python train.py --model="image classifier" --dataset="drawn human figures in many poses" --train_examples=97500 --image_size=24 --crop_scale_min=1 --horizontal_flip=true --translate=0.06 --color_jitter=0.1 --cutout=0.4 --targets=["top", "trousers"] --num_classes=[12, 12] --arch="vit" --norm="layernorm" --norm_position="pre" --activation="star_relu" --mlp_ratio=6 --head_dim=32 --fused_qkv=false --bias="none" --qk_norm=false --parallel_block=true --dropout=0.05 --inner_norm=false --moe="soft" --drop_path=0.05 --num_experts=4 --moe_every=2 --expert_mlp_ratio=0.5 --slots_per_expert=2 --shared_expert=false --patch_size=[4, 4] --conv_stem=false --layers=8 --width=384 --positions="learned" --pooling="mean" --label_smoothing=0.1 --loss="cross_entropy" --residual_init="scaled_by_depth" --optimizer="adamw" --lr=0.00096 --beta1=0.9 --beta2=0.999 --eps=1e-08 --gradient_noise=0.1 --steps=20000 --batch_size=128 --epochs=26.3 --lr_schedule="step" --warmup_steps=4000 --weight_decay=0.0
Rows from block 3 of a small image classifier, named by matrix and row number. Rows with one number within an expert belong to one neuron, the router's apart. Each number is 500 + 40 x the weight over its row's rms, rounded and kept within 0 to 999. All counts start at 0. Numbers have three digits each. After the name is the row's rms in percent of the matrix's.
Before each expert's rows are labels from the 100 images, of 14976, where the router gives the expert most weight on average: "top examples" is what is common among them. Only what is clearly more common there than usual is listed. The data: drawn human figures in many poses.
# router: slot weights (model.blocks.3.mlp.router.weight, 8x384), inputs 48-95
# up: expert up (model.blocks.3.mlp.up, 4x192x384), inputs 48-95
# down: expert down (model.blocks.3.mlp.down, 4x384x192, transposed), outputs 48-95

# expert 1
top examples: handstand
router.2 089:475462479486484504524523540519434480453508534431505537512453509521464475516524550506465547508524535536524455499531572476477497436505495478507514
router.3 104:508576458514395539394480527532463555482514518453502497498445483489523497538443507453516529409431488451494530475528511449499445510514497538573514
up.0 095:596468471563537530446459512524479562455516470518503421514547512563486491461546492467484542488560526559467441500489463456511462522515515477461427
down.0 092:489542514533475474531442461563514535514440566531480506493522434463460524551571510572558532471477499463494505506470471472449487446589501529479613
up.1 092:537530510514533543600499459493432484491549487565528551574544391544504469486530468504509497464529529546472532496474498417492469521537496445436560
down.1 092:452534469376503470468543546571515529547440472492462521541578535465542452492476532527474471460452467495477549515518472503560524501506482578474498
up.2 103:477549485569488541548521469506508474453489422536530551578472493531542541509472545474466526456546495478473513501489515477505540525506498491479505
down.2 104:418420486483487526528512463509510461478531485487456551459411466522424551495463499502482582515527560506531463440573494552530572434443476496459503
up.3 102:446557510474500541465410478494451547466462432515488569460546489499536481511470478530508560572571477540490530487513493452594410431494533527551461
down.3 102:488538401451506538545516502531477578497512507449492490487478572564441501474428470467536515450529464525493419495501509415492449491551559556491509
up.4 095:544569507504459462433520571545500508507471465472464407512453538445551502488571514460576488500488473378462366578545493495521518518425530426523470
down.4 093:533502454528451515495554467537526533582439506492517520499498548497541490494446562567487481501473557530456509487471509486557491483511538503496541
up.5 084:549451552488628476528541494435509452528503471517466470519490513525501493462543523422513508526500465516488575507439505476462559471464517476426504
down.5 088:544472410659538534523499496451464448530506481530516521505606501455497448526525569498448446529580495538557511548513500533472479483602502503513577
up.6 103:491519429462466448485445504514474484499519445474541485418544552506496541458539507536512489432537500488478469459515503515451507451542503541521476
down.6 103:499540457542507501513512539496479558522580475448524490514547506469477445544547546384534448511493469487532492551479509471491454448438551520554546
up.7 100:545527508487532475508498458489535474473485457481509550494447580509457469503486544490496429525516432520518396587457538519510450453549567491503510
down.7 101:540522532514525494484498483476422499482419524470500535411491470476468522513520540532531497504491464524536476556455529473474475540484442425420502
up.8 108:435522500477497474457457512540498527582498425526471541447593492484557471525543515493500491510462444528544537529494547485507511498506565584527457
down.8 100:571473527482492545488465476464467490488555490477516483501474557512433459478499437457546542506564479485418504482500503458529465464547554501536471
up.9 092:500538444462464512476512478500516486488497425509526438514510515531527473448471502560426432491498499583395481475529498538474543508516532502548527
down.9 092:552516577454436439497538506518512531546482519513494474535467501504527561494442475496447468435528531497461511421548478528476553570511488533475476
up.10 100:469513482513432545475522481468522517494502525452465460580495475585571520501423471489462490499454485497487529461504419524524524574436553551402502
down.10 097:426498519463514521468529483481563543569510492571452585450503517490512449525501524425505462478523523497473520524474490508493437514497559458534452
up.11 128:541453486516496449473455449455514491487510579524492505492531476508482534457513448475431464544486513455555553454524484505533464618524481501463444
down.11 119:481464534467522435486489453525525513550477497560510521497526561550453556472504458468453522510528528506486541496470460512510442524485485532485513
up.12 086:509538484530519508501495461508518508533459439576528553438472479492524440549448455442463486554494547570460513587452538522502474561488586450463510
down.12 099:514436487514488490496491541527461440507541506500468508501491527494501536443458486573439495472477500498456447434511462473485466510446491514459542
up.13 118:567523432511509471514487445482436510532497478511492540450486476518511449442483540491512495437527507545474501479516481424456553569483454455437492
down.13 110:432529507426496493482509561481458562600497497527533524514529476480465461527492564499507514473425467474453554541537520529487509488532514591536524
up.14 100:476560489433457535489454491468530537469410481564586450429500540494511501472516510530437491517554473543517467457474530474532478490538600513556527
down.14 095:473474465467488528540447486545540533484513520489467456421426501527390546487421449479478512520506453481467480512552527508467434474527488477436434
up.15 095:519557470510430437422504473521480560487505454470521511552494524457469478575472510490542490446467548523544431480506465541546457474475547461514471
down.15 093:541492503522499486544562483489438473445502531524521537530441473493508500508577478549572517554507498530438489505422564441513435502524485462548515
up.16 096:465523486520461490476458537556576539515473497574571463531506487488476468474536486486438493510530525588512503504487470467563406493541554520513473
down.16 101:584476479500540581501411506471432509473537536449484477464421483560508548462442477525492546505498495480443517473518489545479450479495522508468494
up.17 129:513494468553475494489491444534468465551521535553543586575439504505511441543502463578508458441420548458542489500562464464529488469489450506493450
down.17 115:549517475552426544481553459460467482442456514534490497539517495542538491491567462472536523528489513569549487482506479469515445511487478495497521
up.18 111:441467527451503579494578404466499422503503499536458498594478451555625511453486515498543463453519463522467546469494482476562518502427475511453465
down.18 112:440507554467487535508446511459528545499445519512497521535449531514522461457545488447519431497548455483530466515469475539470525537514423484534460
up.19 110:469531419483417545450505403499459558476545455537489480396510505551541482513466501476536585536533521521444512507489527472519505510520494468494448
down.19 107:455464438531495475492474444502566493472491470494509492501500504530466511462494540491490520445472494526501451401508506427498513523453504490431484
up.20 085:470497511567469514438511478464508463494494425526526554488476531500545560497480518514451397506546512504447542467458527483517513461491582435532467
down.20 093:518568408506406487502498558513513535519523515486439477515499469584522476570471434547500451476467491511546511493453552531537552556470409484498540
up.21 109:510494451524491489482531543529523532588465480590522540461535502487455398510525447498489478537536525469474475573576401522552543516430565452467504
down.21 103:545523522513544490519479544498505514430558484538566554539431504585496495528485454556492499477485536507531480498485511491527383546489525494566491
up.22 104:473580472504496487532463525486565530490453470573483460417525493483462483480450485511517473548475460549480479557541508536518540460535563517538505
down.22 107:418535574558484493543443463454514508548542480507557514416398464503537467477486457460493491500552564452498476452517493529535526467503486468477456
up.23 102:535562544416490512430496437489492528449551530518569420571540465595496450532500471523447446514471535503504513472502458522550458565518526455465466
down.23 102:533509500458535542480452490513418523550496475542509562456483504597553572428507483491526527460533499503491542511543486537476499447468534475540561
up.24 099:524458528511480429448496493559561430496553481513561450521527540475454514511536429520507439493499572486514534536490556565517492445561512454544481
down.24 087:476495465556504509459450532469504389468441468478448482476441531488496526508551481485567461519487535498548496548568494508507574458578433504466485
up.25 082:473541561515501526574430478488460465496493410516501549417504504525478477479519510504431405514524548564482513534489467535480486507576539565526520
down.25 088:471449399548460504492459538471481580579486525495544531476537495416484495478490462512454559503512515558481475540493549441603488474539503467494543
up.26 104:548616514577459475488468513499565532468499463525545520532585508466514475521489459547481530490468486480499504491567513563541457526531543489536404
down.26 105:538544513554497513502505506452489492496503473601529523594472563539592496536487488560538560500565551488435485516521487499538505440494530473472540
up.27 095:425571513442530545537477447445449576435434480469501478402510532488486527468497521506502425548485434508604500565456535476473473513497553416516472
down.27 099:500441492459432530421491485479460499454551505441521507516492574518513490436469502460566512532466497550442509567440510490479459504491505509492478

# expert 3
top examples: lying; black top
router.6 112:464491426538455541456480479449543508505526512496562477474482518498576581476417421488395539434491482479463503546565511561499595493476520493548550
router.7 104:400537468527449524536541475464482532448470463525557537453460450536571551501448423462489461515474458525539596474524481498568527529467563502528508
up.0 092:554526501542487508483503534479540535558511533483480427562535495503489450491530525454508492523463487523562543385538455562522551541449533516443473
down.0 099:520456519537515462452542505476461490488516501464481447588470523522489505471520491543519513463461453509548424482488428524505471478494519559442485
up.1 103:476545533473441522433521505486458507438493515495578514522428451522493510454501459434469508461497480499537443478494461478460409547529505547495488
down.1 102:531529513583504562511522572553474463412485542519522520522529451498489540448429423418514557464488448558518487520479473493476628435500514500504521
up.2 099:449462500569551474501482569498510530457480464526424479499537513463564524538463484574437407454476487533508482408375512443542513507502463555459546
down.2 094:467529465483478443512471439491517483533494502440483541441475516478529557437528439456537478533453525561519462523539470522527536438527547472497546
up.3 104:548522523480505472479494589466484522477555486501498449480489519420562439559465508491499461592508605440507472449490502545455555426544441558438499
down.3 101:588510477473432466489539488465484448464491423405482518486507548508471535489463442541495520473552463537438489478497510532537538514533510453525543
up.4 096:628479484533408386464477465509483541468485499522495438479496462506417447576483467518487525477534567428473454485523502477416530485504462538439501
down.4 101:501435461469523445521484482470475465480470474470513548519520547430502536510443566494532472486515508556447541408477499539525586494500518483538500
up.5 104:468518509500427481490509547487526580496561455579481446473507502467493487533526467495463526581466549449442472484497536514540470468485537531522537
down.5 102:544489552572503501509479492501475468576549473519589577541448467495518504434510471499497517530544507433453524515468530522550468590419505521511510
up.6 103:535520522591420502501533548474475478463544449521491542473440482528507468489545546465520538556506506547432512461494465531489491531477473492534518
down.6 107:494444459519450500546423559491495500461542440467527471535518465529491522507481482502399390480526500437506516519573474595535571550395529502493466
up.7 097:466441461549482514481475502536484444507471505537507497536601460486497551528510431557455570454527550462494494574531547514528546480534502512531433
down.7 099:516460543486519481559434494529498509533469487552482463574396446507542497480484512515538478491425502504454523510454448549491570565538514526466496
up.8 097:575503487538520502522460437562536418520474492565462482552541588499545527487489460481454490513465486451526445525469528489541549536527511497542458
down.8 094:520545510485544489579509432560512585476451545502493494492511473491442501519509449521453488503424469524509448519487461515500538559494419502510546
up.9 097:558471506461457576539593492504414468487569468551471443519500478584497495553487479509506537494506494458552535580516478514583485422487545583550547
down.9 097:454513533470514446452461544475490427514487497475497529502510523443563427469465517507537446476465424534599507547479471486492452565438464490492553
up.10 098:547497509586523590501525442534433505480470537576524496487408476550450480508473549573423531448475530435481498544441525492502516488532448533469485
down.10 101:469468504485459455557435502489503469523451526503482515489545565466499529580488504545528502505555506505513432435509519451457525516467529495495507
up.11 100:482490483480620507550452466414448467512491530395414502498467443507528441476563526487498474539506426537478474502404556461466454436551476454486513
down.11 102:432451456452538496494477529485505421458480450459470430507516462425388519449481495558468526502497486458462486467546513539514523463459454497507472
up.12 103:524481477465520471485423471610477529449493484537555530531439463494543517541443466510513543475455492483495455464479452507439526539487470570493485
down.12 101:538504455575488567524534552490523464503470487554483529478442489569561534513543551583546497483536531565516511468525488423462454407468525381527464
up.13 098:472489472417513494495480517449497467550421537466511433523547568527467531480485441475578488472540507510465469544471484509454463460509470570582550
down.13 103:548485568481554470576591456526489429461516568481471435518550511503524486464559475451483484517490550453484489518510549441527527488470421479554490
up.14 094:507475415545595563475487478567510578504449515521571411491424546385527549492544560529550488574469465464460527553491483553498475498485509484452440
down.14 102:541476543529541524520568482499497484461477525478516483501447462442496498545512459505480518432506454500477436534532481571499493424556411548434405
up.15 098:479528552494537459455522431435430419517502455537456528483487507440455469561528522443508513499572551510553557467467563449449533474501486448489534
down.15 099:495532408577517554518544480513508482454535467514499510504498527479506467521523536472524430513518527499521539417414497477550499439459453476486543
up.16 094:562550457491510471510513536481536463516476539439537462463480589474558443500476516527487533453490483492481596552509562502470470484479473484483466
down.16 100:442473486515500444540480447451477477559502528535505392514556473533449493469565485457446467507487512491470513471548484508475474543470501466454475
up.17 105:518481509554459496423471470464567497475504499487542567460465547557589491500543480452568493492501566523468528535553508560530484478489474493446566
down.17 098:575452483560451461559510446430476507471555463574512507437605459518529500502562541494516498423524516500533414529568496563429462447515501423432452
up.18 099:533502543516507519544508443505468494451559500540470476402559459456445522519480507440467484540528501532518524546502551507525479528545500455494497
down.18 097:531406469396454505570508471512509543528468474508472508455478564507489529524460478436498512523498557450523499517485586444499460489403527524469493
up.19 092:469465513446573478447446518459494503511475476508527552538516471551495478481470491472495398521516588464519580463543465477506513442544569554490534
down.19 100:460488499500465489537524401528533538529486528471510574497531541446411461452564530520565510504600508535418511474551457545504527500483481443445478
up.20 104:516444509498528541512457515527489473479427508531545511508555515485504508492562550500557497476567508495436538469518495423477459483562494420460528
down.20 096:492555488509491513532489470476526488469531419486545508507465535479539466534570514490549476527529486502462456478507478554510433562488558503558541
up.21 101:491556541431570477494476532501498575524513498560583517555512584403474529552489485510510486496470486485524499501538517497443450462514525487558548
down.21 102:525411555448497507571493560474481469484442525515467449506496407574444491442549443573501456454554533528461572515409468473490499524539519531534558
up.22 105:525505489521485443461447521600537446512473478575505533519534535483521497576499466522470558481607494458506525467519529491566458492521516538526488
down.22 103:494474520581580485486561485481465529504440469560460466492465556504535518551526620491542499449470478499534524477457515486499475509540450557468547
up.23 104:491410493576529516568468476491510479491451470478560604412470465438491438499580459524440546573481544434465453480449510430467468494512523507493485
down.23 095:461442516495420580534484504513518492474558461465442462477464496537526452556494403561510522469481492523452487511486492516459561513460510459442551
up.24 105:529511513511437567473444473492456467448486452530456433453471529514375548535491477530549498563548593484429470524527513493427476495518457564559543
down.24 098:561488545496543452484568488551463559561460536517476591544549555453452498487514453610535502461516509473476549538457461539487534516521524487518513
up.25 098:467591536472533511454498496503479444446558509525502480477566495491482506521458533412516509555487468495433502543455479523511541442459613474554564
down.25 094:498531447527551545502543509515533513532529474499421489475473499493461497509481438567556537487436503515477493459587508431474470524477542504425417
up.26 096:480455497502503504445442445493512441478539442527549456531572504502543472428516463552458479425474587492505533469449446496462509438543520516544518
down.26 098:543513476476454470420488554504479505475587510532494521457490521559493488476544469461515496429549551473545471509529529514443493573466487458452451
up.27 101:388431514496476512500532485506439503557520527477505482509533483498429503543492504404468543541496544558541471579504533490555484531454505497517529
down.27 098:514548433469498486519504442555548484544475432523471469514537544449474512492465470403528526471509528453591524479506483551493483500454454505581466

# expert 2
top examples: red trousers; orange top
router.4 088:431572452446421486460571515482511520491497502458511504466519537534527425489454499501465514555476507528456540486517517577544553521476545494549480
router.5 083:412563457438412498430508503493468555459523501443551462459507554509539502520459482481480513512446486533468501487509528586517498434490505537560496
up.0 087:459568592419494502482518463491426504466553508504489578488493423545556519457481484405436412459504496506466588532442490523494458537581551469520534
down.0 094:524507469477480481462474433508489550538468538494413493478479457454486555522492453591503489506481492488510499509518488551518535477504438472437512
up.1 109:507471489585554527513454500509596496535431511542482453491519483464483611506531513620536527518532511505485455549456544510508499461441526495507445
down.1 105:586515394449479506415478546538433462536479504429497479459514580497549497541500479469445525532522461539453599601524483453500462493543483437515490
up.2 103:477509484515465464442527520538549536494492486538510428491523533452501463486543471495494547535496497457458454479600460543550420543493525524495390
down.2 103:541563444442538516502471450504422518522529436505468581497482483491510551568523532523475536471478508499492525455522486438533478429499523496472494
up.3 094:476391491523482477486542495472463462484569529453534471545490519514421510514545477510446513531519549533519517569512437519499483464518487518525541
down.3 100:458522483506480552531521434519494519447619540492477553447474509520505454472515532465567404468524483515483460550488487556484508539486498483522506
up.4 117:478440524494606528562509602497508473532495527441446468527596457465459500512555493521520509499536459535572505494512450495474488482521514483485520
down.4 112:531448495519520504527398506475497512477476540476507517528560499486552493544433546475375496483459446497527521511566488540431535473471458431551521
up.5 107:423477487496566458538443498506510540555490473463441477527482497506505531501468503514482533434475517514489533540436480520495548478548519494495440
down.5 098:558495476386498523488526460464466518466476571501559414486524470529455542549538522534521497462517590592511541509486452519531507548424487542503491
up.6 089:447446514461513544461508541511459472500577530430538495496474487518523516603500588522493573506487538497483509515482518536491489437465447472531522
down.6 099:497487432512512473564474494522541540524556561509491416455513479456456511551512517427511417484498549523580481512467465462482501481452499559506576
up.7 104:526419482474522543434500448503472459527551495557445434477500479486431502504558531492564486510431502443553485425504485471475509560505445506540428
down.7 103:527517437492463508403509456433462454507515489497483506438516564513530438424465476469535437489489465472518490442478506436464513551549469516517566
up.8 109:540562461523546504465492440548507510480494469493562519462422569514493483462498456468494483534514512509491454526498475450548447519522472477469462
down.8 095:560553630503518546470539517406482441552526496546567434536511490528504513496520502514511546408477559559517491494468507509499591558463466489494496
up.9 098:491447530491537535537536476508500523510533458424574562557429467489532522487527428482539453528539439443524539515513551418456443417493553562517493
down.9 099:511529545527444463545473518499438494555438509560534549541543506558567425489471552504518505525487535386577518518450510520438469448497520535454510
up.10 096:496542475467497524499483432548480554542496454545514481547460546515519565519493414491536516557453499431484493468553467518529465508469476466486414
down.10 096:510525540468574498513525517514470464525515490516491522546454449468557495562460510491538483478517534455530531499481481464519525534556477537493473
up.11 107:488539604512573501522508498516467478493547470482491481542501479517490472558500466482581453551463448412539469516462544455497462514459486494511462
down.11 104:479447414546511498452498459533520516500516530492488478466539459490549492482475530449507532510452511553465485541505571488460470506504457444501510
up.12 094:471437559475545488537529479592503445476540472514480553494446467558495523485559520488468444419572550534503518542477482484492454591571517615512511
down.12 093:474504454545497524431504432518472510510461488520513449478536516444551548517506493514407492508482528543531483490570442529499469439465546518513483
up.13 094:476490538452584507502552535470560448556569495419534458467477516496530481455581556510531542502504552520477453488506497498536533456457498452499455
down.13 096:456443528500437517440587452454503421511422511459528470500545547531484498485459545535491485481479474501476434484446518534527548511566480504471497
up.14 091:433539574455522585489529410568509505473561523464471536505447471552505551508499545454490440442492462533502497471469455515512467478490467507526548
down.14 092:512524483486492517509563458512461468538417460552498530455492519485485504488528457498463519529490551530523540514537541463559489460491534503469545
up.15 110:592510509557514523501511503473483482528513533544482498520447493558516460480447487528480550490504580443438509502475506543530541516508469522478481
down.15 109:504536532455535526580531506393461467472567507506487571530516513447495530570501559504528542479527509504532455465462494501510481550501547548572535
up.16 103:493510429504463567464517487497479570578501473498510472485552537464534545497500425478519523543493515471497436519532544570556481514531476490542409
down.16 107:495541518523523476485518491515536499470512560507531500559504483476479490559456498511565457467502477510487513443434528514472540461498443493488508
up.17 102:462510500490537561487490591519569519491519566442504466541548499526477556542519533513483497465510525466509536503463465507515490458514451528499450
down.17 096:398522498539499492515505470528489509515418502476467484482536510556489467446445465439559514575554539444528490544494539418465557480495495467520472
up.18 092:567514494514546528528439488481467483489540546539520505432408443529438487522510484548551517530468507499573425515525514563477446529552492547456607
down.18 099:505483414547399492494467452559405469534526480520553495492507476435536444478525488472520461500509527560472525554512550496451555517463523445503556
up.19 083:526476440509513495480546416474530480536418439605459480526489507503533550496493459501475485556492435438548498487529486573621505527448509528511444
down.19 086:461486520543452454513480497468556530547572523487472520499449550468525393498473502435516467442563561398526444438561476520479500567479439475423440
up.20 105:550410506502435507454484512499520469556426391437483472554459548549391518454480526540461553457555443504520527547505503496548476507454503501527459
down.20 097:492480486436525456487440458468530474475508482478475503447497541474449558544544509571440460538513497490467499533471459444498491407551522522467491
up.21 101:539458488496611536550500500520538493476538524487509494479560495536496524480540609465512578482534458567498487485500526439463473466453519459460541
down.21 098:500484455493472541473457457469442455433460506483446511480544478519520457531459528510546542480469418540504533539458440411462471550542496534551542
up.22 092:541551504547514537484501522579510535491489440528522516569498549491564548500492435561513504539516539524466485486578431580523469458514507507511465
down.22 095:491500487459525555458481556531550448479496534515529545562472532523474496513443484458511460463529444477459520523460511526562460452494493522541478
up.23 092:498526491457497463456430578587534499484489460486521486493570486584563515493475490511479565518442530573473518476529472500588422539495428505485477
down.23 096:483488564436450540489509473492411461450479428484493488464503502501493511430513474546453481508521492452486558499521487472463464485528559498487511
up.24 089:563471503491513509529534504563493482506515506404535479521484459559492514507467406444529466577510458445578515479513519511490473577423538565524461
down.24 091:464530511509425485443460510435435535537545514523558544475506505487452520506448462454457539544443473478492555500507541580470493417564549528495487
up.25 112:513517463594462463457496520549526539486532496578560516510497513438525456542497439531476552418403587446501425465502397474565532475473440508446417
down.25 111:502511519468524456454556525469544348430556487538472575463469531489598518541451537518545558513544488484436554509529527490477498496504535493562489
up.26 106:547454484462490456462516567544477467530454514574497488489453567492497452489513506526441506546478537443490488509550570486492558464458455520448481
down.26 107:459574545502555502544502494509485468457516503519463521500445488534491509574467555502532517468552498477539550423487511522474515426522512540595540
up.27 080:488578538480486560473541449467470518485541513445476552479502504563526464474545478422471446452531491580482505454435462498539492496559503540537518
down.27 086:503515424501466458436519479509539566535520539487498467517453520460466548515509489479453515530486513478524514554497503512576526534505482451498536

# expert 0
top examples: blue trousers; teal trousers
router.0 094:526458404540374496416498523463530501470552517525486522527452554479535509568492462513524495448451494486539489478626511446483515471470504513524504
router.1 119:497543442567388516406473471471530494472576508465511522462488515492521519549407446520499487423434516495504528503545472489528511544484490579516517
up.0 102:518485563444473497510481438423481473534469519545474463525472485519472534441528496506538488542491543492516528530490472450462505493472471441491541
down.0 098:519505528583503549483469531518541516592601528505492496500537490507422437504459491487480498509513478476521428592525501485543463567484509460600509
up.1 105:528488570479601448539575426522490445480511502492483510532463521601460496555512520498446466450444553465529564550465502560478512563490488436497469
down.1 106:458521454465537437560475467563414471496558464465450529509520542528437474530432486399509508547498532494469491526563492499531464502541456587487524
up.2 089:482441539448493491509543494454612504481410519530462402434532542581492511478504506449540483540484539515509547481492428525513473530542497503468487
down.2 096:483521522441519522460461452570513465515565520452462472487476494457482520461466418583447517580498574426476513583537454453504547460458501464493514
up.3 098:458471479472556553506482401482401510449535483431480518488474524541528527545493484502462458510536460529534521501528557465431508503552490513509553
down.3 103:574550498509472477481459501517457497537427488503510524590519506511523520537509559524507614394553494507453534514515475528535463491487506515482400
up.4 107:480509504556528454511572469573513525514488485471475586478498535540435530482444528433483555538515460501405580547436503473468508439481506536503434
down.4 096:484439505462493505581501420540530458508482528474488407558517528508550484482485523525489492526489465471500490487556605482476474549481549569448537
up.5 098:467537506507485536506529551547511528511462401461549458545568565532442460541534522461544479519492461462483427556507508500486484482470490441503430
down.5 101:437576519528520476491472478460513435514502444478503532451458409524496558480465463464574509488501530487444527584500511538517526473475490470493475
up.6 091:502461556503495439472456501546531497536526435453533481518434525531507422515529569501479543471524546485499483454514411481468556498496559505490472
down.6 094:488513599512499519481466526485525536419534453520488474536504559597529506493507544471522508580448511481477470460536492507480494407566488431454501
up.7 102:424528630569510423639478501543479538529474503490493499495507545559520467431536493524444537513535561557479530535461449498516551505483559426511539
down.7 097:483486481509469477528546538520602501525460519526444448556455476509509485520484505491553505500503570495464503570530502486467447389504572558474545
up.8 094:453555554516525587519457530503422475569437476483499519534516491496458525545595442470517451499579426517555554532497492461460491533479506493513513
down.8 098:529452541504482422529530564502478459570479467550528565479508467474438506555513489501497500518530537489472467468509532529451569580551470476527452
up.9 107:449547531481480433531512425554529471447470503442490521488447489548451444503448529494506534526470422550577482506429476556595466460450469459495461
down.9 098:532496532486466532529519508511570534550492451525519506474523507494501469547569494492467563505539474485532479479488500457399517473436566526503538
up.10 101:506516520514506521476456466475536402492476470418501444482464540451489542437503522552452500492543443475467510523463559513462534499453520472531485
down.10 103:484532454546550423490469492534497457502536413551444514490478497473513536494506516452578583441456543571517481488493517508475430530516483482454544
up.11 099:387454506538547520507502427537432509528472406446475472510494503481501515483564508499473498528540493468522452582464475539532504463440464486486480
down.11 097:516486516510533510483445504499514421521470508460533495508555540504559576501475528442454570495455471472525481525562480537484476435463516530436488
up.12 100:399452506511517485550500460544562508472550462481497476502488600513545494476507526505410499542447536531527472560461556481515481497480514434582531
down.12 099:535574549485461420399536467509575460537438474512460518515538426498562513473542494448515521531525555458527664482451506487469506487417515543531485
up.13 102:528525513534511589492511449482435537514483505529500471535495510521572458499497544510453451452500547484478471513509450518480472585506525534472559
down.13 100:458505532419491482471574511500503528516494515467457524427531530469465521586461555462518435503461435461512485466508478508536476450549565475471452
up.14 116:530515468508492532487485434420416546451548495512504520470488502517483474519509526471487519466490540561504536458506460465492509557515464506514564
down.14 111:454529443474479468473553575539538586529516496499489449520541472444490426541453546521522460508522456511508467516532459499475524465509502506550533
up.15 100:514558523573492529468515430504508544493543428463543513484450502508499479483470505433504533531528538574479506502487493554580444529447597511505462
down.15 102:567526640485455520478552479441504454503512505574548552480452507550549495532513522523565483502557496528442475470440492534502513491516562459565500
up.16 098:463540507456508439542506427478492468467544448502512510585493486567548475540452534445559533535485377513503466430498488471535450518505488483502494
down.16 094:553534569429495548515475513478515547485485476518531518475473561491488531531539437495535518493488538474516467500444491440508546564489454516422487
up.17 102:479483523476586548545449462474470533466495435476488510519429536540465523502460495557442490512461449492581570518491518536474578534549458481496519
down.17 106:461569494463472464485438437526470538504462450480519521515544515497483522569475557382468536467489497525473518493584517596535410398517554525452474
up.18 089:532453505553462570507454538564457475459477467505475444400466530556477560489473536498535522502527527547512554441508525496491522438465506476495500
down.18 090:473482565510533401449439567468475478412550472448527500534448489463494507515452475587522494452487494508528491438462470477505522449503494474439486
up.19 100:547530550499483467547484523449477473495482518508466484553505564444532453486468463511439530554451494512466505471523465525513495497466488470518508
down.19 104:548437531503528499471468460572488456440577453502516534509522580533513490510434576462519533465461503524532498487542557478532510519491493561505529
up.20 111:483506482447550477532511483515460558425469541494423508520472468555475549515470475470524486494470447470456416453481541537467512566467489479554552
down.20 107:518513509456531516491449502526516545432496493445401449462481487476499509473480492551488424511488550434482492478479486549473441478518500468493536
up.21 106:535509481526452589478573489505438419461476470551492465491511504540497488508503467521495447508484495463497572554550495517491518606451514482520571
down.21 103:553477533459466465560475556546500546511477610501541473472492466472461528563482482435463444435496518467467433454557473491458514521468550600468555
up.22 092:458490515539496584491485529428435392493506463476475482553461560527521534512476541552466525465572477488496513481524638536434519542564483555569509
down.22 092:563525493607471433501445531516497564525490548511523532518542389475482515581496468524429520408444532497533462434558455523546529492500481483461428
up.23 120:493493510602455491491510443431503521506489510548570526524459491450493414509522472588461504482451506534579445553526468471572519444457541501490497
down.23 114:533438460508533446451515513493537412496451501545489531435506519559529506471570473492519545506492492478526565567479526536549541496439470455461494
up.24 095:490493513487456494519457465463475545513518507504492464420479519474497505484490465562547491591533493506542567556449577427481442533529440488608491
down.24 096:560513437521466475466498540496511449517506514502575515514453451498526527510512520543482560412489451478440523478531427500511556492484538442471457
up.25 086:494440594483569555501455497535500491529474496489451532533370490492446488457440461481476468585557503511536508517525496536426536505443485521546469
down.25 093:543489534423498505515471482525569477486507492477561514540485529466536515536525480540443555521460469468481483574557511505524510475485489481501488
up.26 095:485472517527509503456568520494465542557471506544562489502559524365483461435499494638492543524513483493533461500512533514493492456503477495508429
down.26 098:457496439552542569492571569464452490442489452496493520543478468522439446458552496434563498489503531507564544419455528485530468532419468555504480
up.27 089:560510481544507462525506511548489451490550486511536467517543519506511437483501500497519473508496603499494493522467474491572470519460514466462489
down.27 099:492547513468557495472528553500474489502543488522519482492529570551463440538442524482506464556523499492471484544496526496457464475431472526442427